config = dict(
    arch='vit',
    mlp_ratio=3,
    head_dim=48,
    bias='all',
    positions='sincos',
    lr_schedule='linear',
)
Rows from block 4 of a small multi-label image tagger, named by matrix and row number. Rows with one number belong to one neuron. Each number is 128 + 24 x the weight over its row's rms, rounded and kept within 0 to 255. All counts start at 0. After the name is the row's rms in percent of the matrix's.
After each neuron's rows are labels from the 100 images, of 14976, where the neuron reaches its highest value: "colour at peak" is the nearest of a few named colours to the mean colour under the peak; "strongest on" is what is common among them. Only what is clearly more common there than usual is listed. The data: dead-leaves pictures: piles of overlapping shapes. In brackets: how many of the 100, against the usual share in percent.
# fc1: MLP up (model.blocks.4.mlp.fc1.weight, 1152x384), inputs 288-383
# fc2: MLP down (model.blocks.4.mlp.fc2.weight, 384x1152, transposed), outputs 288-383

fc1.272 104 [140 112 142 131 150 109 132 117  85 112  82 134 171  75 186 112 162 139 130  70 163 119 116 126 137 110 143 129 150 110 105 156  82 119  94 128 174 131 160 109 143 121 104 149 133 111 154 164 127 129 145 135 138  98 146 147 140  72  90  93  96  93 102 133 153  83 133 119 171 134 150  82 137 145 101 101 159 135 126  88  85 125 167 109 101 119 102 112 157 135 157 127 138 104 104 110]
fc2.272 101 [164 144 122 119 107 112  93 125 154 146 157 104 121 144 100 138  92 120 126 117 138 166 101 168 121 113 122  93 109 126 159 125 143 103 116 117 107 151  97 104 139 104 120 128 155 149 125 166 144 151 144  82 137 171  95 134 140 133 132 143 159  90 122 144 167 122 127 114 123 111  96 113 134 126 126 124 128 117 126 123 162  79 123 151 116 157 111 128 154  85 116  96 121 143 136 139]
colour at peak: blue (34 vs 7.1)
strongest on: large pieces (77 vs 33.4); vivid (67 vs 14.3)

fc1.579 129 [138 140 137 123  99 153 142 125 114 159 177 114 148 155 122 136 140 142 142  75 105 151 163  99 111 150 149 117 121 131 102  77 137 124 111 107 107  86 117 122 100 112 115 170 142  92 139 146 154 120 110 149 150 156  93 147 130 184 114 112  90 108 129 101 117 114 118 120  99 168 125 111 135 145 139 127 145 118 109 143  89 127 124 108 107 138 103 116 179 185 142 151 130 117 125 178]
fc2.579 132 [115 104 113 143 165  70 147 131 129 130  88 169 146 129 148 105  98 103 107 128 147  89 110 144 127 126  93 119 149 154 132 115 119 153 130 129 166 141 148 133 147 113  96 108 132 124 109 145 125 123 130 122 115 147 124 186 126  95  97 137 134 162  99 135 158 124 138  76 128 126 168 119 143 114 143 159 109 112  80 113  89 123  74 127 114 151 125 138 117 157 146 138 111  87  75 110]
colour at peak: blue (46 vs 7.1)
strongest on: vivid (74 vs 14.3)

fc1.466 101 [125 114 100 139 168 128 121 136 128 106 107 158 122 114 121 105 142 114 129 102 116  94 111 124 146 115 168 106 159  97 133 123  98 165 141 134 134 123 118 123 174  90 128 137 128 119 171 122 128 113 111 127 110 172 150 132 141 154 107 135 122 161 112 129 123 111  87 124  83 150 136 169 120 152 110 144 126 128 121 128 105  99 161 111 127 114 126 115  91  84  76 106 124 111 135 120]
fc2.466 099 [109 133 160 109 110  71 129 139 163 140 120 128 137 151 159 103 111  95 112 117 142 151 163 131 131 111 124 132 141 127  90 124 184  73 135 136 125 130 118 110  89 157 118 178 155 157  66 162 136 100 127 154 115 164  93 110 128 145 145 137 104  92  61  90 144 148 179 126 146  74 158 157 124 129 123 123 126 122 142 131 110 141 148 133 129  82 132 127 122 124 171 100 156 100 145 139]
colour at peak: grey (56 vs 21.5)
strongest on: grey (74 vs 14.4)

fc1.627 071 [114 119 138 163 151 110 138 130 154 149  87 124 189 120 123 145 177 110 157 120 131 112 136 149 168 137 141 135  98 110 121 147 137 117 101 116 151 152 126 150 115 126 159 109 142 112 145 127 141 143 140 118 109  89 127 165 152 111  97 182 151 134  73 160 137 141 107 161 101 160 138 102 125 129  98 127 128 125 102 149 106 139 136  81 158 125 104 136 126 104 133 105 137  94 123 184]
fc2.627 071 [134 154 111 145 102 135 136 113 177 145 153 119 205 119  69  89 135  96 123 139 137 133 163  83  69 121 126 141 116 124 140 115 108 118 182 146 109 136 147 131 126 133 112 124 134 123 153  99  92 150 100 134  88 117 133  86 125 138 148  93 126 153 159 128 120 140 160 123 127 143 110 124 140 109 130 112 125 125 122 143 102 115 102 160 123 135 129 137 135 127 134 112 163  93 138  72]
colour at peak: green (30 vs 6.1)
strongest on: vivid (45 vs 14.3)

fc1.446 122 [151 129  97  90 154 105 115  89 129 169  78 126 124 110 133 130 164 129 113 124 107 112 134 140 138 140 165 142 133 131 128 152 126 135 144 131 120 112 139 145 108 133 145 151 150 123 125  99 177  66 101 116 139 148 208 122 120  83 108  87  95 138 125  96 130 143 106  91  93 128 161 123 150 103 151 141 131 155 109 118 104 137  83 120 159  76 128 112  85 119 157 161 137 123 103 159]
fc2.446 123 [ 82 127 143 153 126 141 117 119 190 114 135  99  94 131 113 108 110 135 145 112 152 133 113 137  87  79 116 130 100 116 148  92 129 118  88 124 153 139 135  89 166 153 163  79 112 157 125 133 135 104 107 136 120 120 121 111 123 129 144 197 104 148 119 159 116 117 125 104 114 148 127 113 139 142 143 129 142 117  91 129 131 123 162 122  94 138 114 115 145 113 104 115  97 154 150 149]
colour at peak: green (65 vs 6.1)
strongest on: textured (67 vs 40); vivid (63 vs 14.3)

fc1.609 131 [137  84 134 149 115  95 142 117 121 120 123 131 171 112 120 153 137 140  97 122  94 120 121 148 106 109 144 107 125 127 175 168 135 141 157 151  91 143 140 112 130 123 154 134 120 129 143 152  82 116 129  88 122 153 136 115 105 132  94 154 130 153 116 124  82 130  80 119 118 116 110 116 116 116 118 115 178 120 135 130 146 120 157 118 120  95 133 154 112 120 172 121 117 144 141 140]
fc2.609 135 [105 124 141 106 128 138 134 150 137 106 113 112 114 144 157 125 107 123 129 152 118 186 137 127 162 111 126 126  76  82 110 135 112 159  79 112 163 165 132 100 133 144  86  57 103 151 131 137 115 150 130 124 121 106 148 114 138 151 124 139 122 135 171 135  72 141 109 112  89 144 144 135  95 133 115 128 128  91 139 122  93 145 121 114 126 128 133 116  91 122  66 139 145 146 138 191]
colour at peak: blue (63 vs 7.1)
strongest on: vivid (72 vs 14.3)

fc1.379 089 [129 124 159 111 149 149 130 114 168 100 102  99 123 137 114  66 155 122 139 139 144 136 129 146 113 141  96 127 142 184 120 144 129 177 128 122 136 124 106 115 113 139 118 160 133 112 123 154 137 206  83 135 136 131 138  87 131 136 129 131 148 135 117 121  83 116  92  95  87 196 142 105 117 160 114 166 179 137 155 120  76 162 121 143 146 177 152 105 155  99  62  85 143 147 146 102]
fc2.379 083 [110  92 155 154 156 108 108 139  90 171 145 127 113 105 133 122 128 146 128 151  76 105 130  95  98 132 131 124 107 141  91 130 129 135 102 137 138 191 108 116 132 132 115 131 155 126  82 122 118 139 141 187 134 159 156 137 150 122  98 153 172 130 108 143 113 111 105 149 124  76 142 127 123 111 156 116 171 141 148 109 111 126 119  74 136 121 120  92 149 102 112 194  86  61 163  93]
colour at peak: grey (43 vs 21.5)
strongest on: grey (33 vs 14.4)

fc1.459 058 [117 123 159 145  70 153  99 118 118 164 106 159 141 135 129 161 132 130 105 145 138 150 136 141 109 141  88 127  81 110 115 121 105 156 110 178 131 137 114 135  80 133 189 143 134 131 161 169 118 125 125 123 139 127 172  70 153 121 122 119 157  62 101 115 136 132 131 128  84 109 135 116 136 177 131 156 112 123 106 122 144 149 111 131 155 140 110  84 164 124 132 170 116 111  82 117]
fc2.459 061 [137 165 169 103 150 159 153 150 173  52 125 114  75 107 114  82 160 107 111 133 133 115 115  97 136 119 122 118 115  76 131 113 112 153 143  97 121 110 129 104 121 127 116 132 166 117 162 113 125 137 138 125 139 121 139 166  98 119  83 121 142 165 139 196 106 130 116  92 107 148 120 179 156 120 127 144 129 119 138 115 217 129 105 130 116 139 135 142 121 106  88 129 154 105 130 156]
colour at peak: green (51 vs 6.1)
strongest on: vivid (80 vs 14.3)

fc1.665 033 [100 127 146 135 172 141 131 158 164  97 140 122  93 168 126 141 101 122 132 103 103 171 164 136 180 148  78 116 109 102 101 127 149 120 138 128 175 135 143 120 117  82 104 135 102 132 159 106 143 132 113  83 138 132 125 119 120 130  99 100 157 113 110 135 132 149  96 136 143 118 116 180 157 144 124 112 150 151 130 123 130 101 130  95 142 174 145 197 147 130 130 129 132  86 129 125]
fc2.665 034 [134 152 100 142 130 108 119 105 120 158 119 160 100 132 117 128 151 124 148 115 143 118 136 117 121 112 151 164 123 109 139 159 111 174 114 111 102 123 129  92 123 173 157 115 133  90  85 129 124 140 151 138 124 156 150 128  86 152 176 153 118 152 113 138  99 116 140 155 121 105 129 102  66 105 159 203 128 140 155 120 122 164 148 167 118  68 137  72 122 160 110 101 120 132 107 132]
colour at peak: green (40 vs 6.1)
strongest on: vivid (78 vs 14.3)

fc1.396 074 [150 112 104 184 138 149 176  71  97 104 105 127 146  86 123 104 101 125 108 125 145 125 109 124 179 137 100 125 152 147 137 142 173 136 111 106 119  90 147 107 144 135 128 174 128 156 148 122 127 127 105 113 132 129 162 132 144 132  93 125 169  79 164 126 143 117 122 148 117 157 113  97  80 130 133 152 187 102 151  98 180  89 122 126 124  93 100 137 123 130 122 146 114 148 175 144]
fc2.396 079 [122 129 122 158 125  86  91 116 131 133 132 164 116 144 167 154  75 159 146 159  89 119 141 118 122 119  85 149 109 103  92 148 117 123 103 129 185 140 111 154 110 115 117 127 108 104 124 142 128 114 143  93 131 100 114 136 117 108 140 155 116 106 127 114 155 155 117  98 124 157 125 133 158 149 127 136  71  96 116 129 118 124 134  84 157 145 116 143 145 119 137  95 108 139 135 112]
colour at peak: grey (86 vs 21.5)
strongest on: grey (95 vs 14.4)

fc1.383 061 [123 177 147 143 114 115 112 151  82  93 131 164 130  99 136 144 137 195 156 110 157  89 160 133 115 156 123 133 122 172 147 152 134 125 153  99 127 137 105 134 165 129  81 108 129 107 124 115 101 153 153 165 125 117 101 127 105 142 138  85 103 103 117 154 107 152 122  79 138 111 110 132 104 119 139 161 136 112 111 115 120 115 172 105 111  81 161 121 151 110 136 163 116 155 103 137]
fc2.383 063 [142 113 141 102 134 167 114 133 145 129  86 102 140 156 128 126  90  99 132 112 159 124  78 143  65 109 120  96  99 126 106 128 129 157 142 125 149 130 134 134 133 148  90 138 115 128 182 104 153 102 147 174 153 150 133  99  93 158 122 191 154 143 118 152 128 130 140 124 109 120 131  80 146 163 149 128 167 130 135 108 114 130 110 133  97 137 138 104 141 133 125 109 159 119 129 102]
colour at peak: green (53 vs 6.1); cyan (34 vs 3.4)
strongest on: large pieces (77 vs 33.4); vivid (70 vs 14.3)

fc1.161 129 [ 85 115 105 115  81 129 115 103 148 144 133 133 149 114 166 109 116 147 142 134 113 140 179 135  89 144 110 137 123 110  91 100 113 154 116 107 189 129 134 125 143 154 131 125 142 123 162 105 175 134 126 135 154 126 143 137 123  96 114 120 153 129 156 137 144 102 172 120 129 112 121 113 155 128 133 142 108 114 169 137 107 139 156 139 162 141 145 154 141 113 101 146 128 101 128 113]
fc2.161 125 [132 123 123 200 151 170 122 101 112 111 136 117 164  90 137 158 125 117 133 144 111 154  95 100  97 123 132 120 148 182 160 119 132 163 102 130  89 105  72 151 124  92 119 114 107 156 106 135 141  87 120 102 143 132 127  90 109 104 145  88 141 155 125 103 124 156 115  95 125 106 136  89 141 105 120 108 138  91 121 122  92 142 122 124 124  88 157 127  79 144 153 108  81 171 106 120]
colour at peak: yellow (32 vs 0.7)
strongest on: large pieces (70 vs 33.4)

fc1.293 122 [133 107 128 126 142  67 104 125 135 145  95 107 169 129 104 138 147 142 151 135 177 177 139 149 119 101 141 162 159 140 119 137 156 114 121 155 118 115 146 164 107  91 130  98 111 140  86 124 145 129 109  93 101 143 142 121 122 107  93 152 134  82  99 130 108 111 131 132 122 143 124  99 104 131  99 130 153  80 144 141 106 149 105 135  96 116 135 117 167 102  76 131 120 110 133 149]
fc2.293 113 [123 170 109 113 147 106  30 109 102 147 131 126 125 143 140 135 152 138 143 142 106 131 121 168 115 138 124 150 129 143 114 143 150  99 133 101 103 165 152 123 133 111 160 140 122 152 128 165 131 118 133 137 152 139 150 154 127  96  96 117 152 151  86 112  78  85 142 132 114 117 170  81 113 142 122 128 118  98 119 149 160 126 163  86 121  78 122 152 109  89  97 140 176 155 118  84]
colour at peak: grey (69 vs 21.5)
strongest on: grey (71 vs 14.4)

fc1.198 045 [110 120 104 142 164 155 136 113 130 136  92 153 101 133 121 165 130 170 111 158 123 156 171 127  98 139 118 121  94 120  73 129 103 156 153 126 155 126 125 140 135 173 163 140 101 150 120 137 113 127 138 160 147 117 132 123 146 119 116 152 152  86 160 132 139 183 121 146 108 100 129 137 101 141  80 109  96 104 124 148 115 125 144 134 130 139 107 104 164 167 133 142 110 127 167 102]
fc2.198 047 [153 149 126 130 160 156 115 117 156 134 144  83 158 172 138 114 136 157 125 107 133 127  99  96  92 122 115 114 162 166 161 166 130 142 117 161 106  73 106 164 141 148 112 118 134 103 168 131 122 124 138  67 129 132 102  85 115 109 128 115 104 164 134 132 134 125 104 121 147  95 132 137 183 110 147 130 207 139 125 127 130 125  98 130 154  78 107 122 114 128  88 171 123 129 132 137]
colour at peak: yellow (60 vs 0.7); green (28 vs 6.1)
strongest on: vivid (73 vs 14.3); large pieces (71 vs 33.4)